Weights of a small contrastive image-text model.
Data: 72500 training examples, 21.2 epochs.
Rows from block 2 of the image encoder of a small contrastive image-text model, named by matrix and row number. Rows with one number belong to one channel. Each number is 500 + 25 x the weight over its row's rms, rounded and kept within 0 to 999. All counts start at 0. Numbers have three digits each. After the name is the row's rms in percent of the matrix's.
Before each channel's rows are labels from the 100 images, of 14848, where the channel reaches its highest value: "colour at peak" is the nearest of a few named colours to the mean colour under the peak; "strongest on" is what is common among them. Only what is clearly more common there than usual is listed. The data: patchworks of several textures. In brackets: how many of the 100.
# convs0: expand pointwise conv (encoder.blocks.2.convs.0.weight, 144x24x1x1), inputs 0-23
# convs1: depthwise 3x3 conv, stride 2 (encoder.blocks.2.convs.1.weight, 144x1x3x3), a 3x3 kernel
# convs2: project pointwise conv (encoder.blocks.2.convs.2.weight, 32x144x1x1, transposed), outputs 0-31

colour at peak: brown (49)
strongest on: rings (40)
convs0.81 096:524498537525549510504511538504483480511529504461509495488501566494481508
convs1.81 079:515508514514534533535538493
convs2.81 104:490475553480498535475498542531479495472499474521553502497476475506493486534507455508524474491517

colour at peak: pink (29)
strongest on: wood (35)
convs0.45 097:455512469511492462487485498467520490465451505511472518477458495510500533
convs1.45 095:502472508512493489551536523
convs2.45 079:473496502492481518471467471505545471493516478518492495568491536509477517487486492485495518445524

colour at peak: green (52)
strongest on: green (82)
convs0.113 104:490471474478483561516483480495453503496481469472503530514472524516472498
convs1.113 109:524539522473510512471470482
convs2.113 079:479480496468496502512451455516518486481533516486489545506498538474501491498481501516523472523562

colour at peak: orange (31); yellow (25)
strongest on: blue (71)
convs0.72 099:494520496482439479464460526509487521520533480494513502472473484537519486
convs1.72 108:469479512469476530491485536
convs2.72 096:480466539449480498469504515540458493498492486536523499496446515505498496499513461482524491496536

colour at peak: blue (31)
strongest on: wavy (30)
convs0.132 101:472471524463483506499509525468500536450512472492517477482472501493450485
convs1.132 079:531513510528500458500478464
convs2.132 097:462487517464519478502519485511471533460502469499510507514453498474533490520531527506528517501556

colour at peak: green (32)
strongest on: wood (38)
convs0.53 099:506499468513521471505526520461489462492497491522517462505495435477521526
convs1.53 111:491512481514521537510547527
convs2.53 079:489495502471495490520496473502551519475472515485432511530530527514455506500487489510453496482479

colour at peak: blue (29); purple (27)
strongest on: rings (30)
convs0.74 104:501519488482503529443526531506456499513513526478500507462498496498557486
convs1.74 084:501540526475505531498463482
convs2.74 084:495496501475511547552470475542530471465491517498491549522466532506499495531499519515496472500503

colour at peak: grey (43)
strongest on: labyrinth (32)
convs0.131 098:456483466502471526482491534508511508476521483478533467485537540489495530
convs1.131 098:502504484475547527521537492
convs2.131 071:522513495528491526520519496489472464521530436484516501490508479520563482509511518464533492518479

colour at peak: blue (66)
strongest on: blue (89); rays (38)
convs0.119 107:501522468510458514487485539477482546511479512513457473481502512538515471
convs1.119 119:515496532492541542522518493
convs2.119 071:525517507462507520471497516530507482480530493498531524461491526441493488526532470538483516519532

colour at peak: grey (43)
strongest on: dotted (36); studded (28)
convs0.25 094:509544486529518522501501545474524528515533508484506535522534526463479504
convs1.25 082:504517481498524529453496536
convs2.25 102:501528552487487494516468461516482479515499500502509498491512465515477469571504506499479465456501

colour at peak: brown (37)
strongest on: dotted (28)
convs0.24 094:518486501491531547501450519500487472503536451519502534484494525504516534
convs1.24 093:514480514501461499529543475
convs2.24 079:491520513497469512514477530532520468537524535501505510521487458463503484542444463517506500484490

colour at peak: grey (61)
strongest on: labyrinth (28)
convs0.102 100:478468469499488469532474548504497505497510535511526464512484533459493475
convs1.102 081:520487498539444501505489517
convs2.102 076:482496478509488546543504504491450501518517454481549503517472458505509494494534493497518495546510

colour at peak: grey (50)
strongest on: triangles (33); honeycomb (27)
convs0.42 091:515501457499547530515496502481493513482481515483535444479454479488501484
convs1.42 108:503477501505452503526468467
convs2.42 127:499508493494508509523478490545502518540529478502540544460505456524500468518486463497528465521515

colour at peak: grey (49)
strongest on: triangles (30)
convs0.117 091:532531533498567479492460494499525468490498512485514482510469506500464487
convs1.117 108:481495520510447488509524466
convs2.117 070:508490509500493504538470513529516505522491501527538516473546494497478450515434483484536477503509

colour at peak: brown (37)
strongest on: wood (40); furry (29)
convs0.65 103:511442490485474524469490484519524493505467459498499494537512457495464494
convs1.65 099:475494512521550514494475468
convs2.65 104:488470504512449495506450486488517476463538491457520517504519493462464474493500496489493517540534

colour at peak: green (30)
strongest on: rays (28); cloudy (27)
convs0.39 100:512501466464527485512501496470481455520453474524498474507455480474514504
convs1.39 097:521504501518546520501541526
convs2.39 127:503494522486527453461492510484531494496492554512447487522514512458493501503520507483448518475479

colour at peak: grey (47)
strongest on: pink (73); wood (27)
convs0.103 103:498526537478499474480502519503517483434496523548486461504471486499515516
convs1.103 097:521535492473532527494464504
convs2.103 097:499518462495518517554467488524522482517533499509491564489488497523484489498451501509522519527533

colour at peak: purple (31)
strongest on: spiral (42); rings (29)
convs0.142 105:490461473525478483513524466481489493530455518505502498519485468528516447
convs1.142 105:488501530504526540525534522
convs2.142 108:446478476463536501535503470542503528503498525511467540477470509481502494481484516531473508477513

colour at peak: brown (38)
strongest on: dotted (41); spotted (31)
convs0.27 086:550543521549481519494518529522501504525494494481475534501542515479491495
convs1.27 093:523523506542531502527531505
convs2.27 115:498492513498501526515501517562490483524506518523529518475500505483484457550471454501506455468486

colour at peak: pink (29)
strongest on: wood (28)
convs0.122 101:469480447509521531470463493487474499470506484487481464489447505500511510
convs1.122 120:487489488513533546511529530
convs2.122 117:508474515496496477500519480509501479470517525479496465525523561458488518494532530457502519454485

colour at peak: grey (50)
strongest on: red (77)
convs0.116 090:502488505503495495498550520523528480516529447481508532496533559514492503
convs1.116 111:473505521493520517486475554
convs2.116 089:503507532506551512498470496491483504519496495514544517472474482538568455504494532478498480513502